A small contrastive audio-text model, trained from scratch: text encoder norm rmsnorm.
Rows from block 7 of the audio encoder of a small contrastive audio-text model, named by matrix and row number. Rows with one number belong to one channel. Each number is 500 + 50 x the weight over its row's rms, rounded and kept within 0 to 999. All counts start at 0. Numbers have three digits each. After the name is the row's rms in percent of the matrix's.
After each channel's rows are labels from the 100 clips, of 14976, where the channel reaches its highest value: "responds to" is what is common among them. Only what is clearly more common there than usual is listed. The data: melodies that start on their tonic, played by one synthesised instrument. In brackets: how many of the 100.
# convs0: first width-11 conv (encoder.blocks.7.convs.0.weight, 160x160x11, each kernel summed), inputs 0-79
# convs1: second width-11 conv (encoder.blocks.7.convs.1.weight, 160x160x11, transposed, each kernel summed), outputs 0-79

convs0.152 095:531462565539486483511524574495519512440583476482509411520509491530440598503429457539490449542566502386551568463612551523523577513501551443485404510461502477537540497498454521474493454506468585542530528474511595447480461482526601541437560585
convs1.152 090:451536548541432473446450482602544518515490544522488499509427479592537641450583452486515603421433474437551515450546511514411511457497439559430546453493516489419473453486538501465473495475510433477489501518557521461524572540478632413592468396
responds to: the note G (98); tonic: G (75)

convs0.124 118:567490484485466467568514486438427521459479601518519546461528416511474438512518551511539507478476524457558464463471545564477497502597474472492505454576458465523511538476325412485673487497537495515529509532562480482500475477460399458462524429
convs1.124 099:506496524533536530564529496439548478449504435514518525416511511496543496454502497486470460463525500480556499500515585437502551434416455573509486424546557498510408488588356492459503582535566500443537538387472401505590514513526599558485467491
responds to: the note B (100); tonic: B (28)

convs0.46 076:564513569570468521542512549428560476455486499518509441505519507508494484510529498537475546414511364493595538450476553458440530449470545480539501569377438347414568515564498515454580528458492496452476528527462531525466455480548645492521536486
convs1.46 071:574457520566499474450497431499497501550561512505530509554528470552495516454494471444415474452488526496441516550582412529526515528491433501415459536527578408552537497501455495457438527468554517560549551467486409552572579492510536408537540541
responds to: the note A# (73); tonic: A# (26)

convs0.129 069:439519483502480497528571473566496497536423463483553554571557490457473425506505482505464497560452586512404521514496439417435460459580474525353495572524586515512433490430493531481502471518514465433467492495455505411488480626514375432474458475
convs1.129 133:476533517505417518509463407475470476467492549501444556537476554504507449428488567444568483514445578464448456483458307522531520500539495468639534474499463531514463495479517513531465508405438464459480509582514490507511512516480424512533540433
responds to: the note B (100); pace: fast (91); the note F# (71); the note E (66)

convs0.19 124:454580532583489471427491532497555436492507529414442566493528472494522513492541494532462452545538404542538501484618589517511514529518509421517542533453509479541545532531552435527471497539509594547532611488551494491463475508451466581517550565
convs1.19 107:523472528449506467483497530644508538510570429551549526657468571567476583477510451439505426419456549528558350448461461596444514525498378557459528443487488568512500499530434483486535441457518452488461427434429496516519487505464616442557474423
responds to: thin (high-pass) (30); tonic: A (26)

convs0.76 096:502438507565514545575555490447452527494601474558527455498496502539442591557373516493502448467556461429552476476486443481503471473512570470501527501455496428463522417514441573442559489494506413488544439551467446478398538498418497448529509535
convs1.76 103:512452544520471455508488562609519566460530427502484502596437521433573390478533536526524556442442509458496508545574561583473524540497451472423422524488518476520496502489504444580492434519458516496516361456612505451587444501480477446502532472
responds to: the note C# (81); the note D# (80); the note G# (71)

convs0.52 106:577539534488443500538501397441437432530510501543457458476488540446554610484521427471514529519527513550385471576463545568486552496477495521452467517522498521449555479433554507473523467467471460538553482521496544478620521515463533548517508478
convs1.52 081:485525497459433562488523551442495490520604517432455476521472541495389432571490461548461422515384427468448526544555549483494470648513587529486518489548559554511388476475512587511428613508471471532475493464525520428437544483499581505535486541
responds to: the note E (100); tonic: E (99); the note B (70)

convs0.40 109:573486474484562542527540511547507517518384515572480465497481510518461593506517467480474474478501617423507626507538572477491450637546487479520484466504460539505438557491570513488499515481452546478463536507302482502426511538484525420504485457
convs1.40 097:570458627499501436501515476561408460517570509510522445505471555465517470454543580459477511472520495520468505513516541404547508498534493585475472587503497444511505433514589506487496481502545415491504455563352557489532455472537661486498533482
responds to: the note B (85); the note F# (68); tonic: B (56)

convs0.43 079:486451548540459528491484514534501550523505524457552547516542555509457451566481488469416449483536609497466501462481412495447533523539503459391490529505524621476478432448501537579496446436483472548520486487529450453404469585457415473374511477
convs1.43 142:488503520476457505506488482562497480438515515535500512549517515538499435462479569477564495497459491487451454515480303542506503477454489506615522463509402594469427493447549438506422468460425454512452441602524453485491463543446441503524511462
responds to: the note B (100); the note F# (80); pace: fast (73); the note C# (70)

convs0.74 173:492421537426400467497512458468481505433570507494545418553492458503597535526506385535505526554543423403463554485478509465478516505457505494448408556547509474513496455460529514455529437508497526514412460469528498346587418393465453579537490537
convs1.74 139:579503550438477447539497509497583476470485518499448472536418531491480616489510506454475512485480432443525529468583556435490501506510405489474498566477505459409488431515502513503487599468595533554474499539511444376463446459554682561535440553
responds to: pace: slow (73); the note G# (71); tonic: G# (45)

convs0.133 113:540507527475470478476443453412495484555478498492462582492457532515470580464538552457511530417464591479561428443582527540488543540454520461550522458437494570561504551517514444597448526482516574595486398441491546476485514508480518442446427382
convs1.133 128:585553446422493536534559556476402418444521538507561413598426575500488402594530471544522533487497452501427569566460485637536473560507447531483548492526514505483594459542495388447450452552515473464487496435538453501444521501470525510528492517
responds to: the note A# (88); tonic: A# (87); the note F (65)

convs0.45 100:457514446431456501471574481435515436493456503540513544523491469516480436534417491482518403521435470545430442484495425526482526308486529484473540497511521496464419597497493446522516490568500429534440525520489438476484580487449426491562460545
convs1.45 112:413556448460516470515547495496493562638465445476503626514547439444500502507519532512502544484552477576481574504448477542535419575463448421576502461516434483459470644560504552483510511522425578480430514512466491516526464549561362487511591448
responds to: the note D (100); the note E (100); pace: fast (74); the note A (70)

convs0.30 097:431494455511513515606595505562447448491495532431477498515466567511504450446494539468469445532420626520460597504543544477454471494383547500494487490526512569546538500513484542452529434547533480477487512453460480485494546437436501448459459520
convs1.30 087:409515578470481460459401523540543572567537491441517505401518471454542494573529540537434634470469560572467522558457506433498459576476535563490457466479530523479458532496585552550520517565550561528426509464489471470550473554479461518543464460
responds to: the note A# (100); the note F (71)

convs0.123 112:523449506406441500494511470439424475496503435492590482522559501441520430489532484494482470507517392489447540497442437518346491469522516485499493574542529621384495526491568518486505564412536459535452505475544382457640510459496575555541565513
convs1.123 093:495502611463499526554502497521499546408453514571492462510545442551484551600589549505556444585479498501489523435479536485395413538450479549515513503526448400496463530488538578479508443437511537501403514454530440564518482506503561448527542448
responds to: the note A# (100); the note F (72); tonic: A# (36)

convs0.134 107:482538542500500486484551516485425479516490496435589477522470491583589510563519617494474428470487537443435539464441467505517491564537428389508531454559524527527434622514477440511422476463457591533482492475494461509471556488538458455474480525
convs1.134 123:555464454528504547517565503381456427511476551538506492449536449506473489483499481512536578559564490521507564483519496499500525497505505456534433526485464497538536489530632351450468446534407419463492461544341550521475557502459612507500499474
responds to: the note A (87); the note E (79); the note D (65); tonic: A (29)

convs0.39 070:567533527593512550490499576467572457424473595515457540542520479503569487453517435496538503423517516430514518459464632492509532425580539399443561484436439489480542405516566578531403514459494461536465530460580496469549443505496437523401441514
convs1.39 079:468474400526549455554560496583503589554503462482525556513478526526460433533606536464506514459605515455454488511440431546421488653491421567528468505586437476517498605478444451440538468476419459516471589581465546511494496516470372526476563478
responds to: the note D (100); pace: fast (73)

convs0.128 098:548527523560481428597535631467589558491453406525512412492407543508479583543402463447470524518538374446537450496574500486450494537477532566531499561388517446498471502561456475517531560474507524490484597546502478510470454463572637437517514583
convs1.128 088:588486564434539504452508529570509420473548530479481509639610483492470539474568510497591446447441542510521497507456490464527578544442556453445500488522499588478550502497530574488461431462568540530503491454506597538423454512397583470525531421
responds to: bass guitar-like (41)

convs0.44 089:431496502476471498508474514422432445566504491488486450471481414557598365503471585538488553472524544483556529439470474456514461565507403512537498527604540521498500432464548522473552489511483543506452513507510414465563449493512476441539511359
convs1.44 175:470466496605461504467531513737487458434525514503508396594539513530523418468593486485523503480459476472538551534486597437464543494502520523394424473492490495484529498532513499464465454470521507510488443490501575414535444439534547507440504457
responds to: pace: slow (62)

convs0.137 127:536510477567525507467528536511457482494465534410488501559497519483557409504479472454450494553351459453484432518589488499513494513507559605467462521480483413520472612454499416561448480513528544506588491460490458481553503453487508489465494470
convs1.137 120:480507539558461472459523491488475467561555552475571527466469523544486546459552546545558572487413528481483584548462604511550506553514537447508518515510518544520551453484463527508541450478452493539502445447548538527504495511446499515535486514
responds to: the note F (77); pace: fast (63)

convs0.12 097:489556510466636533610462441458402516476456476469465588474530490506515440522511445506520510531542500555407473456503473459532554588418464483495532469518527517452433572526480520485545459488563423511479468465510488488507546500500465413489489493
convs1.12 115:416476461447469485492548537477532548583538486542515545468506504493528398528463564451553482458485422563438464521506483478596466456521469540557569462457412541460498491517605531467531485580477520541504523409554431464434519542436386586434489538
responds to: the note A# (95); the note F# (83); pace: fast (61); tonic: A# (29)

convs0.58 083:468487569491474504548476486511542506489504548505467611489555494554497682499407543534515596522547501461412437551467472580526489444536534525565468506410508481545452559479477577576472513509495460468455490537516551532505546369533440427445502516
convs1.58 066:535547472541519551555437495542513473593428438468530601446523515489358493553561456564495432484517544395476493549522415430456474563479489407521523462475467513531437441634497421522490613621551464492523522478448471544457508465487557488577553598
responds to: the note G# (100); the note C# (79); pace: fast (72); tonic: C# (34)

convs0.9 088:482564546404483496509567609484492449601492533497493449493553439511449510500493471488442578539388522522535513420526496523496426487506508503562521431480447448511546588510525474461520473491431566493415412468518524545530514599427590469450498502
convs1.9 133:383460498530501421530548414622394517453523460447460520548492543536482508484548558465565599464435490544414475502500514581541496545526477563504476508545535502409509527569514490452459471575419495458564454516494504467454532487521370492498440512
responds to: the note A (92); the note E (90); the note D (66); tonic: A (31)

convs0.75 076:470449470476484487466484562525539486559497537482523499479437499525505432468546421450479486493479338380565572510414427514523481492511444530506501549437481467510536508462589487454537513475491412521513473571542438486408592530314440639486532508
convs1.75 113:379455513438551569537510487492457544494549489403465517490605508503453454508427568506462495555550457556519552406443488513453498484482491555553514531679611457473589513524497550486507458591494500546418469501516440526538522525458413460495468491
responds to: the note G (100); pace: fast (69)

convs0.140 117:463485523498526494520484530491522563453471199520488463528458503547537559548473521511435534550480505427551576559557408519485512498435526554579512528501500549472500435536515569493656490510506555511505479521557565546496491425622498489505482505
convs1.140 097:520535520441469493496516523482531475533562376522418531445490565573498417436521481535508565467448546482495533560538535505488476621522509549419513477607543506551595511480545485389472484521583479512525468474597480443513477456487604527540424465
responds to: the note C (88); the note D (66)

convs0.55 088:511492456506493442425517442545481521495558454418530494583517477489541634547542424436413472563519429475556449504593495484514479470468506503530502557473577456486507514517463534560593443405515531568533581531436596506540503547419523541458458541
convs1.55 082:582473527480514522467392531588562525482519484533471492582550595564473575492458549517480494461421464493535442508523490491459630495452409560516521416509538607471527500446461490457502481489525481502497414388455414536525509500546568421531493454
responds to: the note A (69)

convs0.14 076:457535495476491517502524473490584464466469568514452527526522514508499489499392491496467541497534580509528510520485476482501485540577558453439502477534485568547391483437589550531506512568535526482519476586436401471470420388564469507434433593
convs1.14 097:545511485598460582560528473634463530528498421533517697467453558487528442445515649610471471430487510507485445483450435561490496512469532469546484497541442540508508502609422557517471527627444490497457484568428453522514505518460401457488603503
responds to: the note G# (99); pace: fast (92); the note C# (88); tonic: C# (36)

convs0.92 096:543491521525484461501519560531525524506523425515497472424475473502492555570434468490450460533605470525591450508527506468518518483487535515511464477480480519435600507542425537524600531442540562468576530577469534430411464566517524511520493569
convs1.92 102:555504527534525510466532488542599481508554506500547438675486543537498557399463455462541493433399460517497502538492491533520561510526485508460471480535610608488513556477494442422416443443529557488439497521487526538516509441445595502490473442
responds to: the note E (77); the note A (64)

convs0.139 072:508499484469521498436524498493449488473565530523488703525532520474458547559524394560472548513459636528521527514512478472471434480581504496488515517459472513513506528447512511477444505380543502373558478544501446550435529478524377550511495529
convs1.139 117:509508483552537557555462503666468515438518445506529588491556546488516440501579505485418531517469589551440454485457508461476551486555457517508523462547440586568392536426537562453480445560538452540502530479403532604535518520462425492521569476
responds to: the note G# (93); the note C# (86); pace: fast (74); tonic: G# (40)

convs0.155 103:489505510496433504556462470487477481452490441530537471498507572504450398553467454570494421607506436532454535504500463434528550520442533550463492547581492509500445455522573517428522428461378527531521496473553415406433515429408507506550513472
convs1.155 092:467483518474554522564500420370562517554545532512534503455518493484578566444519498496420431512545470488516612540491331376525429503525452498492487472529495421466501508454522488531535455486486546510516556475580426510566501493505587528596463512
responds to: the note B (83); pace: fast (66)

convs0.24 086:419500453524523541523500482558487543548444506542542464494593491375452532557515540542501445542543507396437486534445472474449419509531493524417572453574461528501524500468398464474526419467516401451486484481356533454550436538408516531526506555
convs1.24 079:482542456490584460493544518508474525475458441445503541514476486514544517501482604490495472472534479532507549496490461485550544457527480461521506487491507495488488534556596458517490619535451569527532471551675435554460486451494441508477505477
responds to: the note F (100)

convs0.132 097:489476524452486630543448452413467570485487555496582540474537453513362443519478422474557427524457530459511392484470424536519518433454514546477488483490504512598530464486465461470567456538519497477479539429511497540515538517442561498549463409
convs1.132 097:492465534472525441567530460413473498515489518544471492422470556400360505512552477512512501560525488512471420473551602464473410462486567502540435399501427549512441435467523552561550518515568552477474535566550483492578558455529519540554423529
responds to: the note G# (94); pace: fast (66)

convs0.151 117:521510469531583488421509442519499520493491576451488537497479504501533431465485501497513440538461619450531556481469545535560482508506507418510533585556513511543519540409427576483502564479513441585498476538533524574436519416546469435497475403
convs1.151 092:593485498502515450498486481379457530479520504575488483461471557423485617555526579587458548517567491474504522489544455471514522568508545438499465525442463517582559482514409459529432551531460523542520443654525523471507521496413534507478541554
responds to: the note C (97); the note F (78); pace: fast (60); tonic: F (27)

convs0.48 088:552455476572544521577458532439567478487384514505597396518530537494494508414490529503522494491502420526557592484451451444533473525423562528478491470504506450441466440553546594460507571496522435455620577526507445493485477508620456487482507564
convs1.48 097:506468457558427530437452421678452489487580495510434462559455571488500482561489467437507519522475472408491546637481503566454451517454441547416492551474548521573585519593487482468465474484489561564534440524519553484587484445473415491450518452
responds to: the note C (88); pace: fast (81)

convs0.121 121:504450525490475490494526585504611464447546545491465511524498511449467610533485555518464479481493530565528505506541471495422527511434500427497497547466475487466536401477498486510388477529516437499529560507513516499446412494583490466486491565
convs1.121 108:425485481492477533527585479664456488458482467433523526543532515564460505498526515556537533479477563413495525545494531577454563519492436601442458552608486483560525446545483405454480440467515585453452463470510504496454425518452619435532560499
responds to: the note G (94); tonic: G (86); the note D (67)

convs0.143 107:514552453572520542452477548476473501532537515516447535534541506503492450607525484566504484498489519479534642495550528457549477508551496480525561444513478462510473569474513512455361459424456533527575594539507561477615463491481488474488600481
convs1.143 085:411571440515480489541489497549475550445422509453545523593598603533474544480464535489513529531609473487507431481498462384439473446492458538419515606474454559505498418548462471449632493546535464507451501506463549401509493486411545527464457547
responds to: the note B (97); the note C# (70)

convs0.32 095:500441566541461486456492557552547533428605534585420504499561502463509483549622513518552577519563466507568542469498497470532498488486482511563505546525448468459533435552528446435508534493425574507516430500487506416386393438564565576469483630
convs1.32 080:613487506526539506516464418534534514392464542436592510566454526535495601517440587538506447539427551508513531528492549461436532427516512429512470479485566548495486482451488509481551413543518520510624455464383528582509489547429550435537412491
responds to: the note E (89); the note D (82); the note A (78); tonic: D (25)

convs0.41 096:507542444517616474483477461517472431587476526442476545506502562448415498412487521510477572424421502530454560514585547446526418517538465528518575490486507467521505483579491513464500516485562483412461528543506476602497592561540524580515447473
convs1.41 116:491489470445425427561504511529407484548425496551541516562520489524541421535561593554509574526352485501399519542462572443524465546517466640526427497475495537492506471532458464466437450527512456413499495479534574470442472469559480422476475526
responds to: the note C (71); pace: fast (60)

convs0.18 110:509487504486605455513510500561537489504489510544432555455482588465432602485451512536459533478572491417478465507659436548511540616467505548519541469441567388476494455566447520416420574505476567537479483435544510509556575512513583424462561557
convs1.18 093:479482518564446503550543565614456453490488534509431427518437456466441410553589587587574528482477473432519547573526592473445504523508452555466551556473480406450602489528401475510467400517528439471526508477546530494490470536519570497547416468
responds to: the note F (89)

convs0.63 113:484521442524499468513511420468430482543481448489556427489486530529520637447451526524484495461559504472547527476443505544480537555523471573502487480516540628428460491496589464558590553460507572528545522510556506483450468500521636401478437506
convs1.63 096:474483533372529546465509455473492526521509501587471519462457550548519528423518546550528510557438443513501583557443515525464482552552555404507495570512592474497542452495526446487480508439489513555500525551554521462424486425505578509431504529
responds to: the note G (84); the note D (79); tonic: G (60)

convs0.51 077:479510463429561498433514453481497498466494561533503520464444512474488477532377600465526434410490538533428401485448466542562531395581495442423556460556523512535474376483582542516438561567496397563448501507523398561487480481569351508487552619
convs1.51 108:542536523418546457628460381462502534479549478389497588535531506529454364459468573484416533482545538515556515492486534447500526531513472461501553515427458502492410567608479527541480480548451498484522498577494557490530566572556404525471495519
responds to: the note D (95); pace: fast (95); the note A (65); tonic: D (28)

convs0.73 094:538488517398489468605482463477454493558445497491492525444487467538496473563496490566515513534498698453517473496445470464522531463504482519464488434474592488408526541527526486556506452442501511536447458476527529605478511511552479508461467491
convs1.73 116:455515414414508460608557482506416455505562546531544578558497512527499416485529559503608481494528534543433485534534461528574456473500481464509556439530512540446425501545593497499481535587416491483540473502520474518458544459504405539528376487
responds to: the note A# (96); pace: fast (63)

convs0.64 067:511506535577526458532459496450493469486550523493514542491548526567523547501459514505515461479495557486490502427368434519514534472459529472498430445456464482527401547511494524424564526511429514460502427499521495574475530507567492537441537492
convs1.64 086:448548484515513493484559488586425491455524563491482490556510523437514373474604547530599453393520539540475440443569533485489431476537431487530563480523537576472563509472481485562443448599487469488502462528466543491558522434555440511437518472
responds to: pace: fast (82)

convs0.93 095:497472554394412439542471472449457480515563587505547457519487480469577377549539491469496492560482435496476449562557557509563509502388557523508452492388516498554465500450570526465494496524564554531399533451487554441538439485490493530491464421
convs1.93 085:485526464508432546435466550378590451513523475496470490410457502521439547564503504626540600553505448442507557486555539424506483445489522504549478502367437506494475462489522458541462509476632498654564470488484500539542478529442518587512503513
responds to: the note C# (98); tonic: C# (34)

convs0.108 083:486527396497459532601458509545484548503479493548491510573431490498443444507453488416460454472552526422425498551416455465529518420421460541456499470540528414542501544522574478451490546507388458461499571541575522530480631579604523530465490477
convs1.108 089:533473532457531485392500499477499462519484535511387524411491488476520353579516500540496616543499552486439560507421551442510484543557494533413450610464554492466471561528465498592567385575492460493549502451512481490521452545574430491515446484
responds to: the note C# (99); the note G# (71); pace: fast (68); tonic: C# (32)

convs0.65 090:549494495484500462567623464513395494496540444590492523540475523536556405574518503488492433473427580578529525536502434496509492475628492558464522449545445534445448447496530505502531443530488454488599423499531489491496456523457568446491451457
convs1.65 093:391529533484478446558487505486518490482541531493509557533469478513550432470433539505572511443428458432496523512434522513488479493478538511455527552615543496487463485504535520508467474458589558509467425531530433494507491548468579495495459498
responds to: the note G (96); the note B (67); tonic: G (25)

convs0.159 076:556383503484506493508542501513429468526532380549471549480529574518454494477507556487488410478474476488564496529461559489494445477507499521470480483385576553454469523493511384511511519491580527519478543492486565553535523605452512442513459449
convs1.159 086:521458477548500593501516467515446455530543600530542559543450400539478408559446562510592625465414571508485551555461553476391503513396475478512509499552499542517530545404556544492501485550450445571491511501500464548483540425483472413464557466
responds to: the note E (100); pace: fast (67)

convs0.114 115:482554436522544508409600502515510426540477499386479501566531517454499477432476543505490458489342575433522488447541575461552484529538555612475504455492526531488465604487549481521466553492567585434475404588485439477523598505444479487492488447
convs1.114 106:464487500500500507613522521439533399509551616360462489465537420486529517537518509540516590505354516491419577587469459543517506486371477444459534498479511545527478487481544507495553428550494472559483425472582488543446578492439553511469516491
responds to: the note C# (93); the note F# (71); pace: fast (69)

convs0.54 105:485464529528463499555500531507560551474587366540569504530492508498460495521456480460441489517549372455582451490583564448477488455459555567538518522458462436554553542508391570492512518608446575497500557538463503475443499536532626459501497555
convs1.54 092:601482590420542531479455557572561487508568537458459566577535557485531565472521469526559486430419525528495489522449389503478594555433416430495517540511573555478477499472522461508474455487564487561481476418516503538476499426393588483559554456
responds to: the note B (71); staccato (56)

convs0.100 084:475473457543485515506429474477411579568551463489486559433528505458525571560472588457517393490600484425466461463491460578518515494460512615531508497487538444546551537516465476525512520539454484446468579468449482524549502510531472542446502467
convs1.100 064:550530459498504522493547405468557410489425476521568481508473467512487410488575442476524492466412556600446545549525480549549466490515617398527560463515514542455491477596582514557538451538522470473554492489491544562411462470572445473541536522
responds to: the note F (100); pace: fast (64)

convs0.147 084:546476446477572525508493432558394490513471520494554517509480518567440549520363445527458446527505470547499473424481468488477451550525510529511500407454559437554494563513542494480520431528445490444503490527528549558503439551490486544545481522
convs1.147 083:497523468496520537590492487539409486463481466513432637536500546531540409568449648535477544494458521498478593532527425526561496467563488521449484574606570541504470488513448537505482473608533441474402433499582442502580505512460422540495485614
responds to: pace: fast (83); the note A (76)

convs0.5 140:455475490527461538360458551515575485436551479432564544525496460420636481414544475509493514589507431526564487484617560532464487506472531503497530527579473496510547491529480545575551526522464622497490574490514506518530521527409575575537485557
convs1.5 116:576496494536522491483506502666459476503516508531475569626475581549414665527470477502422468393418538492522472494464474554485459495522446539443498528405558573432528510503415458478496458509502461543529452467467516500478489511531502413504490470
responds to: tonic: F# (30)

convs0.105 090:488428486553521434369534579523513547430503409584523408458479543479528546552503403568498456547468440507548483498490572541518462574479595508491548468525492576537565504607489607486479500434553552504497444508525578443495526503516597579541485582
convs1.105 075:577555540518498565513471451568557499476524540379522503627522391598444531452576516527499474477438501552495495575553463504461546499566411489437488526512543497405609515479490414483391473521522545528467545430569496541482435474495539344512530406
responds to: the note C (77); the note D# (69)